From a checkpoint of a small contrastive image-text model.
Data: trained on seven-segment displays showing three digits, 97500 training examples.
Rows from block 7 of the text encoder of a small contrastive image-text model, named by matrix and row number. Rows with one number within an expert belong to one neuron, the router's apart. Each number is 500 + 50 x the weight over its row's rms, rounded and kept within 0 to 999. All counts start at 0. Numbers have three digits each.
Before each expert's rows are labels from the 100 texts, of 14848, where the router gives the expert most weight on average: "tokens" is the input token at the peak. Only what is clearly more common there than usual is listed. The data: seven-segment displays showing three digits.
# router: router (text_encoder.blocks.7.mlp.router.weight, 16x256, trained with AdamW), inputs 208-255
# up: expert up (text_encoder.blocks.7.mlp.up, 16x128x256), inputs 208-255
# down: expert down (text_encoder.blocks.7.mlp.down, 16x256x128, transposed), outputs 208-255

# expert 4
tokens: "<end>"; "505"
router.4:474428502550450618508584410505515576480473466462445511548417505454522439517458495563504573549405511574503576527491492418521542522508395510451511
up.0:484448459484382487502420468541442551464477568476532509577542448502413571494419510541497576402545574535501559486563530508554532553470527513487449
down.0:576481525558485496476473540427486497483576470477520505505509589426432512530402546511545500487512437482492574529445444474528472470491498506582564
up.1:517491566584588646539454450528517574497566469437489486555467562460490486453453488534522495570529495558644523494521520486433476437514538444484534
down.1:462584463527461504480621429547382492524459592500507447579462538555492465433484534546454484487491477558535552550409486520588530504474475419477505
up.2:484460519485446479438571475468524430476504544543374506524446404554422506518530496515439478542503401549520450538485602537540474445549449591610516
down.2:529494495510562449504548548432468457474565559454514522508551476399560443499456544459489610479489544548515547523466431451430500450462449570462492
up.3:524533474459553579515526418481476580543579537506595522539405459447462555463460405504492525446525486618514547576485579559408490587493461574460556
down.3:514591507461538425499518523560483471588558509496575404503447486511507518504460526454593515484467499462458471468522498506456512585469517473557494
up.4:469484495445437521499503598582475500603408545643548501514481441472447568470469486445500442432598426551490494470473496588487536480496493550557486
down.4:540567520558492491481473546527484610574439479477580482532539468596399455526467462413496484464435504540554537459496541479591575491422438534466553
up.5:526542504448607578533569398468474419491561560444452475537390472452461562539534488429540568452526423535504425486548578504465498508518560569453412
down.5:495446501488514479456558481570516463573507433519524451451533581469539472471491486446471465554569346501611524502503517484402498559593556520427411
up.6:532485589555504533500457543523446465450530468511488553602624658467429534563578491502477495565483544487508511545426469479472472530520501482517542
down.6:585350534467494510488542517497457538496457385443488521498505397456537609489466511457557537459440530435515501396485430553419426475499596498480431
up.7:511505516487585562543433464522412411537549505573432584605566491488471424555471553474532510525524476520505559470403511519497485607515470486547439
down.7:514478509484487561583446488434428470500547423501539542510568542516478565509547494501411542491543530500544445460460557460497469476432448464612536
up.8:502537488512440428522498492545465485496358536444491459539491561454449550492506488526464510478555489542588498478519580508442470518482477464455458
down.8:523545437548441588546455505488428444514514487446444478524424561512386450561505468541588442474534496518548497493477574409524463497607475498452397
up.9:528488573482451476478509566567445487524532415541546569540557444490531462434538439476473505469483490467542513441405507398452416597485485572466591
down.9:533490482452506564522509469554458472503512518512469640651617634576554496566467511513504481456461555571458392525431430541475487536594416543465467
up.10:587568584542507574433551391517344553567484502496415490511470428477537455512443460583473602550514520498546526488510435470390504517503539554517483
down.10:434461503532493521536436471473531560358486488523465489449518481523561464551518555516392466473582550459590456488420536475482480445521437556408538
up.11:526538472554452545440459602489431407453530535563480488470546571441479541496538573544525487520511478347526463478434592447430487521562611466451479
down.11:388591478495490513447517520528564528501488518407543533559507527410447608475487485451428493449594479500498453380485553502555551452520456572453598
up.12:454592487535520515434480502461476495504447553600505542495506468516387470463565454514432530500620471548450529454555511575450486420548571522512535
down.12:519451524483542528411538454504493537507483500464474487480461506454571512633518523515428468528458502529413434504516401579579505632496404515492594
up.13:552551443553589560417452498536465490573470489585524436557469521508500506520551535440475517478549534612551517464554496495504383474557473516487596
down.13:465509569480544579479463517463560586537557586548468575569493503574550451400529630496466500458608476433505438504438475535500552455496540505535478

# expert 6
tokens: "<end>"; "672"
router.6:482480474503490542478582379511576562444489474448441435568393535449545444540514506533524577589396472526506526542493492472441560546559400477434490
up.0:474501525468429458596632424461407447548569512456619526513496567496467488471497528568519539521500468568525538506477496482535486544310459588519594
down.0:438497505425468575549435487525498544482477433565562493493497492455483520421591499500520468556465623486494591536509559441575497474465487591450554
up.1:532534531539483500522475504472550477515492573509517467459467555552446574521533508465449499432455506493482495475546535446411503521567477573497471
down.1:473508461525481509426531547477513534472539508546584557487473436536516472490487539564619419596578508574460494459565458463573500501481483529516464
up.2:472513409517475545595452396399504522533541557437451508526571429435581497517581526487419517530534440443426418495497497550460449477444538507471423
down.2:463526433478551509571599533513470436516559416441527502536489604428446456509472518510589558480475520580434404495485499496547450553504561488548566
up.3:470629478500449581542522491463527565526478549455473485500617490424449449486515466542614362507630425526522458514532495413425529539444446528516553
down.3:568504488553490522469555506470539554523465477438456476342473580509475576535444588496510537449400512519487492447518472430553538519497380551558435
up.4:479545606464421510536499510496461382555431474518486402539523501479429458504553521488539453553484522488469549550519508444524553556451463550555528
down.4:527539532494443515494531480535482540487454549536459472505489492458531440476402519505437550452568471519550541543494420526404533482488484474474459
up.5:526521535518477394411465481541510489493538534519459420587509499447543541479528494508552533486543528429525459500501600406508507494551537550560514
down.5:512464460496533539551478476478458532481496501389511426492549437427542455543502479526416428495538559446414535474475444416462526377457458469502451
up.6:566474561540491534554610472528539414432463586494484494419560529457465515486457421556401467526485452483531466505514506500501535433559475448535457
down.6:523452468379517376500481518501592557449504540447487495571541565529487540467524491545437557575587426514532472475502456565461589430479545429383482
up.7:521572546407489564527544584444473479552567486548573531534483488512441405518467510495461442501576433457503541533523513496540557543602488528566443
down.7:521494471564492518473457545598509494422539532601567438414450509536440614483533535495477550512456540551497476457449545532444511469545542497549490
up.8:491490496512511556573560467431488461481386562510447471559497317462565633475465502397467500495592546456486511515515483457466451438545470511492455
down.8:498516491466582506519490542525498544555554595463494449641473501459520562553450501494575591504465539551542451494543501480500423551503473553480479
up.9:518493595474440494535462481523411449534557531484543537558361570504382507413629460619519504503411506565536545451501508511525510474500539465480499
down.9:433500513429516490446602433429535428490519419439493434514504519464503508512528543493424474481504489413511536457487510485490562532465452463514456
up.10:521507571457490487438497471484511457564443524503547470481590552546426595416473542508522561500549489494483467474539546557527498466500454580426497
down.10:480506417453530649420531427436459534511489461532436565573497460495465510589590548444499501436581554549505488407534465431467498483507403445532481
up.11:503434451526427514474549465455450568541485457529545558536499543488468521525520493658535432522558442456442504555462399499460508487483497490535435
down.11:499539528487588447480568379493462553504564514399590514462584539455453450473484410484458523570554457500502460447573485486487437509477460575503538
up.12:509524544483443491459516491497580451508509478456563559457419448459451618505520513554515447403566578527507469425452510527581452637408501501512470
down.12:523555518508533459525472471542452502458430470516549525513531510520528488489531508550415542530482485526482464505558460485469490544482479606497506
up.13:393539476439513507526506464568491533563457593530525492481527539464385537507552454522547464580542449585520508467524521456500437422517505533461489
down.13:507549568479607623559519531550544399492555500494496479511515519534558495461478447467517545549485421518466539526482379509486536421526496550480423

# expert 10
tokens: "88"; "08"; "588"; "389"
router.10:510532370470546515495604469439481639528521519434453534518322534429514573609497537565540499544419525488502510542479456439515562460481492507488540
up.0:487542442452590480463465545454536505490525570446519566371476552438564507625474505540480516487432499509535489483488463455483485399495606594488511
down.0:512471532535388500519515487515589589544487517442576415519390415445577476440452484486468560550476600454524541490574510555456503435477542442496513
up.1:471524459547484470526560524462477574563513507522477491592495494529496527567407450473522462505671452474553478459448459595552450470522518447473414
down.1:497532471535435478542616541459485522427648419385453504549480557549534392505546587559492523500550452485526572455549477428478501423574524498532486
up.2:524429559482549486457528597519529541536475465548494517499537558467464552509575583592455461562510456489508526492478535421459514590556501462498520
down.2:594495518518430415434525525591507537506584520472465422529452517482466451376400471593469615507438536524540483501472446539392530485496490653493423
up.3:433633526509458448485499534485544394482516527486559591505451482532439528490468416540475578542465457555565498504483539454523506561486516526525431
down.3:500566541501459491626552404473476467460412338430471479535500417480498409495480508443450514573399468514468508525590475549442499486565505576535517
up.4:511511491472544503603463484455488506529455476465498490567366576461425476562489439568510495537529456572506624502531503432463517502607446504472508
down.4:527544560522587542443490484498530462492455487452618521460491545402521518481483551396556577490491499640414566435476542533531526381534488459532526
up.5:507436453530477474416508497465513449445491522454350522568529528492476586509597476559452537462573497499575426501529554553499512582505558543553427
down.5:473550533457548519476584468519522480522476507548460533504465447503474412412535503583566445409580469436485512531510530521545517498491533442467491
up.6:579556443471485472423519476566469473404484532623520488418531488486492501454440543479483552549498525525510493555503467611537482556537564452556454
down.6:546431510674515420488436588533510454483352466481516555542421507516441492520497534457427473535509554492537508550520508418476532474433475480396530
up.7:626478596527550469470535549549503467567522467501467552500609472490542533484455538466516560477565495553483455546467579463487548510499577442557553
down.7:416583450375492551396509528449556549519401543586600509590478560506485526576504529523506435456468499431482481478477484470549409534482388483501502
up.8:561543504514528530546453507568477529586468445465497463481549597504475415475517543554396483449484493470505459542606503490504534560419574534529560
down.8:509372537503553494570569481495488511419508543505399444442483471458492530538507441507434538537433442602486481520514505471437491555518468520392529
up.9:566581524548489541539578473452551554507463552457384490478583544527439666587523520448537444538401468548403544491592486458476498547564477500547552
down.9:504418395417472546407514427549501495485446499456467457439439523523588461463464548562476515474460550467504536515571501497553516479442499546541452
up.10:535526447582509479475523564492445428414548473612548496457480537578603470490490512424527402473518496632588368476492508511464461545520445365554532
down.10:428430519492570505487524480541508514425458487503540500466560447560566490457543470424590500496487578573554501495490565423452499527493522466346522
up.11:598542526498537485446527394552502487478453548542379507537407594552474466547510523436517533515536574551515561498520448565439482519462464665534453
down.11:464565497432393493572582599473493578475475421500382495469548467381472507480435501552565440482510443496492461596391583480553538459548540466577543
up.12:573436552582494496507538459496525428568524498486509520504522483488593413564526475518528401567607480467501590465515476475480560442560501507578498
down.12:391478466462528522440425461488626454408484579423558540546517536410498529501468462487415487485444443552479536458467491582463424489516475430520495
up.13:549463542566475499569589567501442550563461559524417539543486528486549514550522492532478508494459598446520444463487474478432558519477436504496515
down.13:390538548489588577515472546514561521434496461557524439476582495407518387575486495477597511534465548505476426501513535535441506550553476515393490

# expert 13
tokens: "."; "76"
router.13:568531541454547430394481563545451514459454472520551610447478533499447556520543511583459594508507493535552520534568509424530530440419538560559509
up.0:551460470573409426581511476507506555421491540492396432487420419549507524376426555540492553511414537504528509564439520490536495525513554490475573
down.0:392503488501559531518510494511488484386528526456563462541618499407541464502399504382568589504630454514370508545463476551523441441611409505547433
up.1:567526465382562531561499455477487529506504557478487450467453498447616561519521555555502623528405480537534541479566453487417510527515518530632507
down.1:568427533522420514487494534512548464539579437548601378540471523543501450530473478467406487549504518504559437414506484460449451472441537572517618
up.2:532503509452531526447582413481535491473442533525543484502497469507412537523546516392438457545450520513545392555608455502475547416498449458541433
down.2:464478571412455496477486541455524575442499497544497509538461516507399475437528641534531472442492600519487577498445477468528529520518537486500440
up.3:608445572562587453450500421519517512485533562532456439516538535570494501482531468606487590528527433562539437552511497462409537529516518541478438
down.3:489509496557501545578517549548388481508512421496500534519442510523567549448483401547531455447453510593562443496476548512565400532475577497528483
up.4:577556518477427475482507470582525550566501445440390559558585448445446514568498530515571411563479433545421537518559491433525389503519509527506506
down.4:537482522518558529613387516518444474558542564529425504500477472536496508542500459423469567510420493524552470517534421514562539511522508393398585
up.5:506521562496553511478446475531446378440434539580494567533540586512462456466593453586419551638465507505450510524515534476523481483420440507534498
down.5:547603431454495496531539495459578609541412452447465540488479536444539477558525495505608495437565465541595509505504429414538473468529540391444502
up.6:462548522513460493509555485447493603511505512510465546526518527543585556496541539539499518507576570493474454467488527477459459465473533538545493
down.6:549458452376505445521520442538499492563387546449491481617515546424473497434518513550489493501457443511457585567519418561510616506523490482579528
up.7:479476451523565495586487581544434460579571506485509525456480473450586450515415482491380510552507485515552476481462515547513475470605489510475469
down.7:504531473489528513479520555498537500433518520495576582385468504430539549733416521558408590509539531495461439502476483588503503442400530542482513
up.8:571433584521422515465517434587451358499461503518501451468558468478403534456558579531483454469563507522541468531537513512517426536513518547531501
down.8:511570462505593570515492519491540553465573484533507449598511540557493484467461449464571493509510513588465461426458540528443495571564475519427551
up.9:463574508535511434472511477499547437502532533474449551507513527457433463532561442545493396564552469574473519488454569346463528566480477491491471
down.9:482543532407508488561380487518492444480453528476460536496368534519476521512469545480499544508550508498556472435541400459416529489466491555505544
up.10:482460471545456478535468521517485458518458526517466455424489444538456532402560518455497469482626461462512578462590470516549563526521506504506524
down.10:415547502472500559387563564582457456448540500551486526502492509453450494447523515452566541548569545517492486517503467511498459508505496483511513
up.11:453435532513489639600547520474568488463492463582488462529508482444549502439522501478477476493594485524449416505470486474463529474555571451512567
down.11:492536566506472487543534475556547501525642623441514477440524540522496482452448487623527593445519577434539475520457593529557453546557453428504423
up.12:425432556589505484579440430472436505495417512469444533468513452475502481539508553547496579495449467392460522544566537515489494462475547523552447
down.12:485473500504530479481545511466493477493600566561527524496505520447493516500493489494453446416477488436404480482538468563599525476431507475475453
up.13:460446478512458469548497541473487576554512533518480507516516494541455534539540525556454509489468419450542551517531504459541545648467533471517516
down.13:558365541537537418523455502478465404514565432465517509487522509499440535464557514447449447463546447616540509532552513613527440556488577524535572